A small image captioner, trained from scratch: 15.6M parameters, encoder patch size [8, 8].
Rows from block 3 of the image encoder of a small image captioner, named by matrix and row number. Rows with one number within an expert belong to one neuron, the router's apart. Each number is 128 + 24 x the weight over its row's rms, rounded and kept within 0 to 255. All counts start at 0. Numbers have three digits each.
After each expert's rows are labels from the 100 images, of 14976, where the router gives the expert most weight on average: "patch colour" is the nearest of a few named colours to the mean colour under the peak. Only what is clearly more common there than usual is listed. The data: rendered roads seen from a driver's seat, with toy cars, trees and houses. In brackets: how many of the 100, against the usual share in percent.
# router: router (encoder.blocks.3.mlp.router.weight, 64x192, trained with AdamW), inputs 96-191
# up: expert up (encoder.blocks.3.mlp.up, 64x96x192), inputs 96-191
# down: expert down (encoder.blocks.3.mlp.down, 64x192x96, transposed), outputs 96-191

# expert 37
router.37:114124144115144117139097111109084137125135103157107132153124142183113127135097141122172111193159098115117170149109114101133071122150112127119145082113089075142124119151117136134130094144096166065148125157127142139146116121118106137132131124141063113110136108106128100121144117137162116149
up.0:107124121151107135131122185170143112159147142122148118105092136145134164160121149163093132144152150167137151150163160139145114071076136104158153098120143137168068152113140118153114139121135158099119129147123107118162148114153189121138132132135116161125161115116116128107145122137121100129
down.0:142127130134140157139112080138167131167148149162116128136118153174150148142081108066121134120154085129079154102117138128154121121147149120158127138154122118106110120098104173119123154099136074191135122125121106101130121113124077160101151111130111143101112127149140069151116131135134107148
up.1:091139190063150112164099105095123127094139132154090129143142128166109135119103103149132081108181086126103162149119161086132141125123124160139143134112084125124109093162117131130122126141122115099123121122110123087133157086124135148171099147105120122164152112149128119125096099103129128135
down.1:127084143129090104133126157144087124118107121097116114147146117128166136177116139090138093159154118136112104121126148144138096086170177118117124160115143139120171157143152113160094141111084129129140137113110087133103119089159110144127135112158137107081132169172203188116124089140131150131
up.2:107123141119144132156114107162152115113099130137159130134106135157129124144097130116102141131096096149159117119094107161121113143158099125090102110129151135124120103129151113159150148124118129132086108153096120103145084140125137075125090171137140115130171161157140150145196123132147110125
down.2:147144103117163109138092147159160082167122114158179099098127169116143099106153120099134111112053107138117108114126094164135165123136101124144126148118119099081099131119092113140098093102121117147125109155137147144119143171137084134109166149115134169152140110179114147091159138122115164165
patch colour: brown (87 vs 34)

# expert 31
router.31:137105144124127101103075135118128121121146119136146160127127096143103141141137120096178107156172119146114107121116134124099097126142099143127178113096141113087163133136126143129141124135117123091119134188161142112135140120122155146150159113158048097111143175119108129131167107116159068128
up.0:124105117072155139089101129128159149105164112162147191168130120103140152127165123125101130100130130117134160168112184152159136097106123095122114150136154149123110160130132159101156157126106158126136087096134080087139092139139115142156119169140145130126109148137154124079117151114101144131
down.0:170117104105126157145169137134111133127105102137130089129154115144155152167155144118134116098198083132126123115109145097127148138115165129132159145140131130109121101141143123133110133085118101136092155127126142116116125152097166116090121137102170143155104096186132120135146124089104114098
up.1:119103130144192146124136110121147086126144104135146083112133164084113136124105099128137183119085112160117160112136121162130125060111071154138151118109157107151112130114131145094168134143128156125109148150096139110096113156146138133163170110147113199148093149100092135127129105100132125152
down.1:128165066147115150116117123118149108152101119146134107128121151156113093127129150116118110118161126112112155165107137131110175110124096121070093112140117076149098162152131110152162100120140159104111139129118107128112119127111134056124174136102148162161115114117141057151173143132121113157
up.2:103075118123098124124172151112128135148111125090173102131082112145167100151157114166162096104142127092106140179108093123180115124134149102133123124164132166122109144125117113103130133118118124156126126172127147145106133078158173187114192142091153135116122136076149135073134132120135097116
down.2:155157169069076130176120107108175142145111122145114122114142092140089112125083122141122142146103156099138115145106131144134135117085124138149167142147135093103140143148098155144194129151112134108135100160118093134127087166133139141101144162107103116129121155171133132128090131154124131119
patch colour: brown (70 vs 34)

# expert 30
router.30:084099157133114114153128138129153121115147101095138155107110131114121131109116149092127145111136063121137098149113129139135115079136128154104195093144150083117110167185132156105107124167091155100139155127126118120157122113113087142114108090138140131123148177113114133119172144123117113123
up.0:133125141162138174191130127164091142091144108128123140133097103167117135139151119101169096171147094100121109143123155130089113117127114111140149123107101125111117076141114141100133128164140139121138136128144090163112104119145147114163107144203095165135151153128131140145126103126147141074
down.0:098149092087153112129147125145131098095107166129117161145127124118182173143121131123147138105116092122124121143141146142132176059097130133086118154053115111099109110168122112142140141093129107143114120106125134157155115127112120165145098140102172103145127125138108148144112154129087156136
up.1:138150121150153103145118124089102132117141170148148122123143170143136101132092092102148137130146130094119107132183117108146097108136160141143118161116136147128142157116162110130139171138136095127115111118127135101132124133128118142139120144129120145138077118139098117157101143136163149118
down.1:132065099138114093145078110124126121129126140101131111128113108135121101173128123163120125098137139087145120102144143129124149120125149172119148153131140129112141112149086117102116157160155122119119073146172118109164143087154163183137110135138172119140111156123147120129092107130167076178
up.2:129124101154110153089116131135130115140123152116127122124102115147158147099116145099128156132132147165101099114149167125128091139163136153100087111132163146136102120198122187141119122143105093138149128159131129117124136073101121139142087112136127146090134116106123165102111073145157151111
down.2:105115136092143116168139128108097159104105111098142120102121095102140133089118172115099148115101126145077094183113137141106127136137108117120147120117121100161140126105140141139142150148122147150160112170132083128138133168117127103132095133151212079126115135099152166114133148152084134127
patch colour: green (46 vs 2.9); black (36 vs 10.9)

# expert 35
router.35:099114127104142100094112120138112122129125149134115096132058132124145173138153067132146163128138146150097123191110142116196151150127138148084122120118104142085134131172147147114120116146148179176187127141109144114109131138102132071170138116109055124125151145105105100177152110142138087137
up.0:110111129117138150091132134174145103125158138145089167197131152148138124141131178096103120128118161091156147066146160129125189104128140115079084141156136143103115127152121130138102169110089126132110156144123118139141123141134170128067110159092115117136089108132149127120128127106106118124
down.0:131122117144126127113115136106155105117102149101142114115152112134136080111123100162137132110121174144141084116121109136111138137146153082141106113154144118112156153147111134141171110098155129150126132127106150106139115120102121119121133145101127083127134152160128152111142136125117140140
up.1:132150140118141113125107123094160125106130107094129113114175118132139135069141143118124113184088129165084082104169117146115118157126124134132113133145101138137159151137115067160131091113151109155152093145125129116145174112103138159140162131112129124104123109151124149107144151132130121100
down.1:148154158053134110123120102128123125161148133175121095118145157153132141117133121140145111124189156154138143150095146124114114100144158145092164072077124120096151160119131183094141141117149146103084126166119135151124134139128114081140105152157126128120167118122132136118124123121168113140
up.2:134124136113182153101095123103099117116110120088133171141134131166120130150128122125130110148148100074144128143140119138116168125132114100112102107146112116142154136134137072171126137145108101092137139126133147102156132118125169096096128125145111122103139159156119139173136157180131106083
down.2:129153149134146118073109109141121117108183132139089137148164106108134142121107121111116150122164134136098144114157123119103122111163132111116153168153152099150107172141133103112130102098135118121137124140169114110128132122132137077149163114110172174103134122121171089104118127093116155077
patch colour: pink (27 vs 5.7)

# expert 46
router.46:159162121072138081078132127147093135102117138101138141150115128130103124159134112124154142126122128147114123146169141093178148125126101161094211130120107171132117119141126125171123135122131143141109106144123157142100129145189142110112097115149095101116110110138125094150116105110111093142
up.0:133134128138128145152127122130099083148146095163132106112124097097142154140147103181107117119125115090133123131145121124133121124118132159101129105113119117133125110113127140088111139182145142126140144181150143076123079171165083123135115102100127126122129125101130138123167104156107174128
down.0:130133105158149129123129134150101130085105148144188142140133103110120123144082147153104139116127156126129130141125165147139132125148124162128109134140130143155122122128138129106117087129148137107131148161071156147178103121090140083099116098093112132181124115173097132160105116114124131151
up.1:144126126113121135133137114140105140158141073157135139118156138118167114103145135140161106127128090102151150163167144147097122156070130146150148149134134150135107164075106170144134138139102145147103126094139142107129123114146110128134152069085125114115165151084105109104094123126156142152
down.1:131125133125185182142122102108151151134170120110130113130116152116146097162105102151108116117169144118133116142126130146127109136087104160138105143109063193153095131119101115119116140085160110125148123126097104113143127094102123131136141099122176127136126103094118067084151176156098106162
up.2:078133106124147102177159149118105152120124167121103167127162123124139142143137147122144155115170123140129131111154125161149119115139080129164162110150138153083101177114187166118167120118168113099110109134145130113159140132130148150107116165136092149103099170135114100124113132110144156097
down.2:105116124134111154148102139103145152143154100092137134154147142117112114158194082134132126142115163193123135165144138173153164110121135108124119138155127146139130121117075155144167156130111117114093108111117097120118121112161116165104136134144108118125116140122156097072163125120098143146
patch colour: cyan (32 vs 13.2)

# expert 54
router.54:099187133093130119121167135100137137146150112121148141127116135132084119146134142117109120124103130136122075165119141138159134071135109143163114162122114117104100136141126120096115115091147118179137161138115129152135132123187121175104158162172106162120113121127094122153150176090139100111
up.0:176185163111125173135114118155140120142098138148099099123139152124124181134134112104136097141147127143126078112089132160144094112138124125100110107119112129126162179142145161172105131115143104165125155114120081130092127107147111136110145178112135143124116141112109097114117099101143160098
down.0:120102151151173150134124104106139141085105169154134157149149087118121131168128153105127152116083131168096162110143165112139143101168117083082119175135100120099097130161086125089123135099105116088142176175095165106081129163157134152152122144142102157133108117111152173110114101108122124137
up.1:145138124086110121105146121127170137107143130175127131121104110124090166143076159128161094133125104156100072125090158126160122132102103149146155192108128109116101139160099117168129106138147171164120157120112174204125101147168128164144144110159122188134145148155090160150110120125131083136
down.1:079122121110153102141148144136120114115114117105120143127131093097095146116167106116092127113127119135113121125151151108126129112165152107093115127142105082107108145131104128143140151100138154135123122149082162118113111153118114111143093074136128155150124094149069229127150122103128153145
up.2:147090136126113089125148101167109158163150119119141111131147079120095155148151075136119105120148097145134169122117128121131138106148115119167118127160104117121148080163146124133126147134164089125137112157126091167126114133154138137142181109152155122126123116155082105092119084178130123126
down.2:142119098127119142149133140156123113120136137144128116165111137151107186130112090138156152126116154100150127111111118113113123185127141133124117134142098152207112175146126102145160135143134106119130147121120129158108148162122119136143094127179102141108116101153193133133151130104096127135
patch colour: black (57 vs 10.9)

# expert 4
router.4:133122123097156141147137143109110150079160130103117134160074128123132115146114086181157150085156167086101158125129139133152176109127139134104184161133153123105123127056089125150128135123103151125118151150128139159107111116129145116121104112105123116114096110121112086135146148117121088127
up.0:162120133110110141170137122136132138153110112124117111124170163122142101107145127154092154132112115164133101133124142120138108092141100100146110117138120124160134141150183090089099132126144129130124148120124155116089147125132136153116101116166125127142124134099145175118180129123152133117
down.0:091124194162171126140113174096117157149147146104152135155115098120113111137138116146127131167110166120077131096142094118138172075127110135082155132096137111052148113138125152178122127106129127103138140124126149149122080104131114130135107134107125118119092133117106143146131127093138117146
up.1:145099111113136133136115129141120142114125159144144126089099169157130116095086093091111109132115134151119132144133127190096115131109139137146157111109143166135127127119127182150113138135103119114156109156118118173142087097119137123084158137151120074123155152147096122101156112105120097109
down.1:143129140168155139125127158105134088109139083110153125118080130154131142152124122126147108150150077113124134126120127110107167122147149114097123100137153127092122143119145130083125092108109118145131130097109113136146183136138129173083136123191095118164130159144142140147109143097087175103
up.2:142142172135103112103177136143138156138117104122167156125112113150133154110112138083151117136147080160103176126093097120140109108090148121165118128134155127161143180147117108130122104125165140138120125128153146159131125122090108151166104112170144140145116161156088130099128149167149100105
down.2:111150162101144113162139144132136110162118131132106121148125121131079135140143148154116126149132132109115132120102136114162194116166096100084102133151120103071116136142105119112131130102126165093130085184085160123125104128125113104171119118126101124106174131103083131139101099099141160181
patch colour: white (79 vs 6.1)

# expert 5
router.5:127125119143134096140082141101106100110134135154127097160103116144122145151127153124142112162155116112110159125099078149203140146135179159157174112117127094129143157130136136121108107114142168119149090140151128161121140122114122145148169124112080097139136098162127111148128122130139084154
up.0:170135096136094144142153140085127139123104102128132098121113106072151166136106112111144095167098125178116133088122127104143139089144094118145132147127109108132127146127155102140176141137068154122185112104131121156108162098110165141156138104131120105129074151091151104156137134154148148110
down.0:165105140151119105099129134166090140090133094146142157165122145151138115131129119134110120088128095107167122130136146150133180143108139135154123136180140113094098109130128138148154160141137104110104081115122140157135120145129096138127131133127142100138127150117132105152154102126101154118
up.1:112150153117106132131109113102177134134164068179148120090149118096100173134102123131156189085107098155148103155097130115110129160100143126106114106072123098140141069169115132151136163146159130127096101116122142145106123132116122154137111150115153107109101128124128143120111145126112128097
down.1:127147115121121142138100096105116160095112093127117110173127135103114113109166115141094115130145167120170112111129100119122120144124134100104187106095095124174119130158157144101131094099115150124114096166110159125107110117100122119125106131136141113160149072126160122144113092104144144134
up.2:103117138133146126115168145110103153150182082102159122122112105121114157084111096160135151148158130107131100076102198117074126141123083140139126135175129111126119089118153111158109132163138141091130139093147123111153157126107140134128102092113118122092169124152133128136112137142149148152
down.2:145116116130132140132168151109117091122093158136106138124117107058118114129148123120160060122147188113161185141120125139171113134171143132088135126096125143128129148114107135081121152143143112113118082188164182105144176128170099149116127154138138114113110125118107098132149165143099128176
patch colour: pink (32 vs 5.7)